{
  "image_size": 64,
  "crop_scale_min": 1,
  "targets": ["creature"],
  "lr": 0.0098,
  "adamw_lr_other_params": 0.0012
}
Rows from block 5 of a small image embedding model, named by matrix and row number. Each number is 500 + 25 x the weight over its row's rms, rounded and kept within 0 to 999. All counts start at 0. Numbers have three digits each.
After each channel's rows are labels from the 100 images, of 14848, where the channel reaches its highest value: "responds to" is what is common among them. Only what is clearly more common there than usual is listed. The data: drawn small creatures on textured ground. In brackets: how many of the 100.
# c30: last pointwise conv (model.blocks.5.c3.0.weight, 352x352x1x1), inputs 264-351

c30.49:477474532483482523521508509465520478507514505502458484521505510511513472500425484500522518522483447502466517516504515507503509484502532504487579497479511489509489509504460476510482559505483454525490488500477537521518525481458497541531497468472501561488555514494492
responds to: small (76); jellyfish (32); white (32); creature: spider (31)

c30.206:451492538518517511440522506492471513511504506489501479510491506484503490455518419508501482515497476490475521498488522477467514537486507507476533490471501532483507482518542489490513500516503514501475463547481526524515520517522511525494476460518481511529473460494446
responds to: caterpillar (32); crab (28); white (25)

c30.159:513532508508476530508482558510491487472552512475528479520540466470517490521511431507470477492485547523488551490498476560542528568494510475515484451514517485515501490500469508463472499519522480506464476517477515479505556529484533505510524552500521495463503533492514
responds to: snail (66)

c30.259:491469496475502482525515481530470507505503520534490499489535532484470480490518495497474505514532515492495469497509520481539547480533467448549494526486515513528478497509513483531482488513469496464456494473550475474499515447486471490496524539548511482492538446495478
responds to: white (31); dragonfly (26); snake (25)

c30.62:490483487534479502559493495538536494514553524476529519501473505510470509480514474482522478493521483488525492506488484517528488520508531488544535508517463490502498521477472470477481458484478490515477521503509505509504490501525492516489518441493522492441525465500515
responds to: jellyfish (55); small (55); crab (25)

c30.45:470450499517489510451459519495514482497466476479575521565505478550516511496554505485489450514473530541496518472491529510496531498497501507498511490464489539494495491479503469494497521504496528487502492511495519503502498550525504531459509509520526493505488500494503
responds to: dragonfly (36); white (28)

c30.14:511464527467454508500477519498515521496458455437517492493510503448492543529465472493491467481459485510519461520482463499527530487487520512499496511492501497453531517479519514516497500513500496472514503474513506511519530535463527530506483518493490506473513486464514
responds to: spider (75); small (61)

c30.213:515471466579485469518488501460498483476509460514532495476483510479513474518467513515497443478499533509523497495506472497506509497505535510439530524498459495534535499494510502497539481484487471523539534499468495478493491513476480501498490507491484553524474500510535
responds to: crab (83)

c30.70:509510509455501520481499545484476459512511489525473491474491506480519537503518526489541526543522503498523508480495494552518468518541524484481499552484449485499527518549449527477463527469503498523478509506513478451519526487485488485526491454499492504502530547506516
responds to: snail (74)

c30.328:458501509516496520491472457517525481513502517494528512517431450492508492490542476481528492522504489484496506548507528489509486494478499526479477471463458485479543513430508489528523462498502481544490472469535522505467521456497503512540535466491504526508547500448471
responds to: fish (44)

c30.188:547514451543521480499539517509470525519491510476505476491485532510476495492447466516522522507509531492532496524500495517526491455506516490494517497478482510507470489493500539504519500485482497491476548445460543457482478481526508485533514482471487524562539509467528
responds to: starfish (49)

c30.177:486523505508513494485451505483520476542550497486508508521503515468504536526521475521499525505578538522509472543521472526409540555464466468516489472521537546473496512537507524479498498488483475521498538507513494505541514473511454522499468511498540457551489515520500
responds to: snail (33); white (31)

c30.212:495533515521537510516507479539547492554505463477497463437542472503484490524500508438523472483512536533519502512553487487512515478470473532448495510482545466501483502485499491528490507485515515528454524515480482488472456517472487485458498522506511467521527500491501
responds to: dragonfly (58)

c30.102:445534486445539471448446494481471513532500503488503477515502476478542498495490484484499451497513489533482451499466465463496502520477517481451481500481459507481461508503513466518505481521486478496490455477515499482552516536527484492553492473456522514512523556501492
responds to: spider (51); crab (30); white (29)

c30.59:439467518471488522471479511475526503527506542520544528485489486482489483483469495465506489517503463438473505531501505479481484549546440509514514514441521518507513576495508485504537463482475494495492473486519536498489477510503501518510490486476490529502482465473491
responds to: caterpillar (34); dragonfly (32); white (26)

c30.166:493527513516512511482486464494477537503456505490498490467495509503523487502500565511488497470477484430506403489504477530525476437465500467470496482522457489516499481490480509549517534546506456534488530465545482470490473478499509512465504550507497494429465502478529
responds to: crab (65); small (57); jellyfish (26)

c30.172:511503505493499486514511476489498511466530539486508504503495481455481494534475487518452532490531543546484518472463461511502559495494508502519501501493513494515520507472506488467500509497421509519515501486487543476502505506497517458511506515484492497507503509541518
responds to: spider (67); small (53)

c30.198:519448511483441480485486508513488521486517518475505459473529507503544486499559512498536467502459501473501524513519487508507503489491462482495473465512445499536511554524542452548534499503477521466480483485504496487538539486503473503500507458538490518528531448523477
responds to: caterpillar (35); white (29); crab (28)

c30.210:453505464481514478436500521498491477513519483521501448511496495501512485493491462480547494503508497513506483495459501459527512512465479437505486498485480501518493516482514514488499527523485514525498541504503536489517522554521513502544480537514512484483498527443478
responds to: spider (82)

c30.154:491516509504474519511527502466501480509519526548493483536500469525538519509503533544498474523491444545558503474502513434472517530549518501485512470525517499480512535515506517489506567566488553491423476550517444494489483501480460493543498472471512519501503526524509
responds to: snail (47)

c30.334:520505512521518495466507481499468458492485469511529533504493473496547478483489491515563505518527497485483505471486491494477457511504510491480518503482461538466475499499458500495488488446488519500492516478504501487494555492481465536508483528474482492512535486503533
responds to: starfish (38)

c30.149:516508540477481520515484496537499476525484477489472518472504523531498480501450482503515504542505508495503459514509495491544498514495549517499502473486451501471469524474470514495542499508519509477518585463511489567485512481482503511499492527517481497519476509471472
responds to: caterpillar (57); white (25)

c30.147:506484497491498470489473512503501515493474496485501502521449525511481530491483527493447439488498537515493472467520497495533515499522498479516483505525519489509501477529522499475479446486492518484484515489485491502523505428481517494549506522535535499501548516511503
responds to: dragonfly (64); small (53); white (29)

c30.80:509483529467494456478448529524493478495507465505524501487505479539524469486467472478493514503486490482460473477513498493510520479510518490492499481485466505486503483482475497502491518512506503507473472542493484469506547508501541476525481522496535496470506517488470
responds to: starfish (41); white (28)

c30.267:508483481520480539559528505550476481513521478514478510500484468491484516551478557506451488520513494461494493525505515538458509517497510492520469532481512471469500467482517482527535470444491517508543502493517490486476521486510492472462528498488501528508520508500499
responds to: snake (38); yellow (29); colour: white (26)

c30.8:521524502470496484493484486521476505471519466522527507498548476475493489526513474516555508503471483512515518519457474488467462484510506507483511506498502480494499505530495490481505457474501538486463475497454482463465500503529486531494501481439487487514488482489513
responds to: snake (53)

c30.311:549498517502497488498462487471518514500528499520495477518488481463544500460493486544491484459498511480484492469526505525452490510517501517515497523495483518546526517471531498488462468505515446504518519445507479483480507474501502438507483497512565517533530505523559
responds to: starfish (42); white (25)

c30.100:478471462495472499496486506527466470548475519479542483513517501475501503499532507493502522545522463483519509458501449527523483487502490534474488506445460543521514479503484533507502479472461494539493520446543537469546539498484489507522451532486484506502487509469513
responds to: dragonfly (30); snake (28)

c30.229:489482434514540489530467482501499543494508505510507506517473532482444537502465538535528477500480523495505479542494479541519537495474532512532484530527486511469547494538494546456484469499511430452441495501508473463516493502530462455492503512533495525501494485515507
responds to: small (56); white (31); jellyfish (29); colour: yellow (25)

c30.282:463486528501492532479524502487515457450478485505505522545461450473493495516542491481528502477484471523513481535528492502510498482512537522460441526472502501504476515529494495480505504475477492516465515500553506516503484500479500478477487460514459507496503521449492
responds to: snake (39); white (25)

c30.182:472499469458478505531480481518507492549523531495513531506463496536520497466487482502497501526463495535503533519541521463484543471503519485515453525486484494501471487503492553528483555507512533507472465522540494513513516505488528495503454509509467479507508477443504
responds to: crab (65)

c30.97:534485523578485522588502477547512533503508484501509507506465548515455511489511459545486483477499583516506532471428545525496486525470506527473486488535462482534532514458466529489482490495506484493481460482516479495440493532494500510484503513523523505518540483517520
responds to: caterpillar (38); white (30)

c30.57:476507491474482506444523502511515474459512529534519506478462508463464433513460520530519470538548453461515480525540499489539497427501514519493477542476526568517492476509480522491505472506505560521505500534492525530496481477508537497523494494479498463504520497445490
responds to: beetle (30)

c30.272:496479488482511470475469495507511477510496502524484539484486518494559483455476528456533492487481465520465453490519520467462523455544467448430521504544464500518476532504463467485486517494491525503495451523490519453515508540504515518499548509478505473466519478496484
responds to: caterpillar (54); small (53); crab (31)

c30.162:464502491525508502523522541491527473545533524482542577502501460515487458461520461515483527477518469521465511543486522477504549514467523489553522526498544488473503495514477497486491507480518496502460496527478476486490534518491521505503537489516490482490550490509472
responds to: spider (95); small (71); yellow (25)

c30.31:492503522522495498466501500488490516503526462517497520462507516559495498515443491474536495492487492498520481488500529491502540438482470472508472537540509487489534506498523528482476456526503496497485503511523501476485488518545524463459492507496483535525498483486566
responds to: small (58); spider (52); jellyfish (28); colour: yellow (27)

c30.225:551499473518457532552518492489503481528499527481505474546524487471449404503457536495504502478470465494451500509501518507499529497469488480545475454451539477503523515523500474493473497488530508528496518520495515463490506462468492486457544479499543514495498511484516
responds to: snake (35); dragonfly (25)

c30.326:543511496464497481496441514542502450486515487517497480493521511491485473494489511485504491500508483458543525500517549517482486463523518523534490465498523506467499537523474472512514499519510529473514516507491460514482487479538481544510522518476450520501473461549515
responds to: yellow (27)

c30.278:501538486516478479509479527529543491499503508536474510488539535520469453478516532526476540495511529490526482524557513482501492469428499479522436506538486490543527492488475517514509473527407510476475485512487502522475520456540499477510491538530533543488532486477498
responds to: starfish (40); dragonfly (29)

c30.110:502484498524488514477536483486480486528463498491488502487459452517512499544498552468488505465485436453493530502449467468495479515509511508475525481479459459511512521497555513454528523538495476498520511505477482506489460507489515465526454500493535486471455528488509
responds to: white (34); snail (26)

c30.197:518499552505540490530532480532501479463513484442492507498536524516484496528465472504486503486489529504520531480534517511536509480479483497514529523489537499489488475503494479516519523502493533495551495514482457465473539506468475472467511530545458489487485482539526
responds to: snake (68)

c30.82:538495515507493492494465491482485478519497523562487475502487459470542521539482492556491482480491500495493495494505479515496519521526471515569515543527502480520500503520436513493482498536484508541512467554510527467505496473503510513488485476485488473488472472537513
responds to: jellyfish (38)

c30.314:565559502545543502490465449476533524537513498509527513501507481493471496493522501513515505480500457517537500488515505497488497532491440495498497444505502513510510485468495501495498455482503549481513502493498500483480476467453489516509488495508469456453506445518520
responds to: dragonfly (59); white (26); starfish (26)

c30.221:499515446506498527530494459498521560539512480471506477477499505452476562516508494504499488532524496493475514513502490502460501461512539511488480484458441488536526501493481494488504487501502437508490487419529506516509476484491493494486534518515474474491519493505554
responds to: caterpillar (55); crab (36)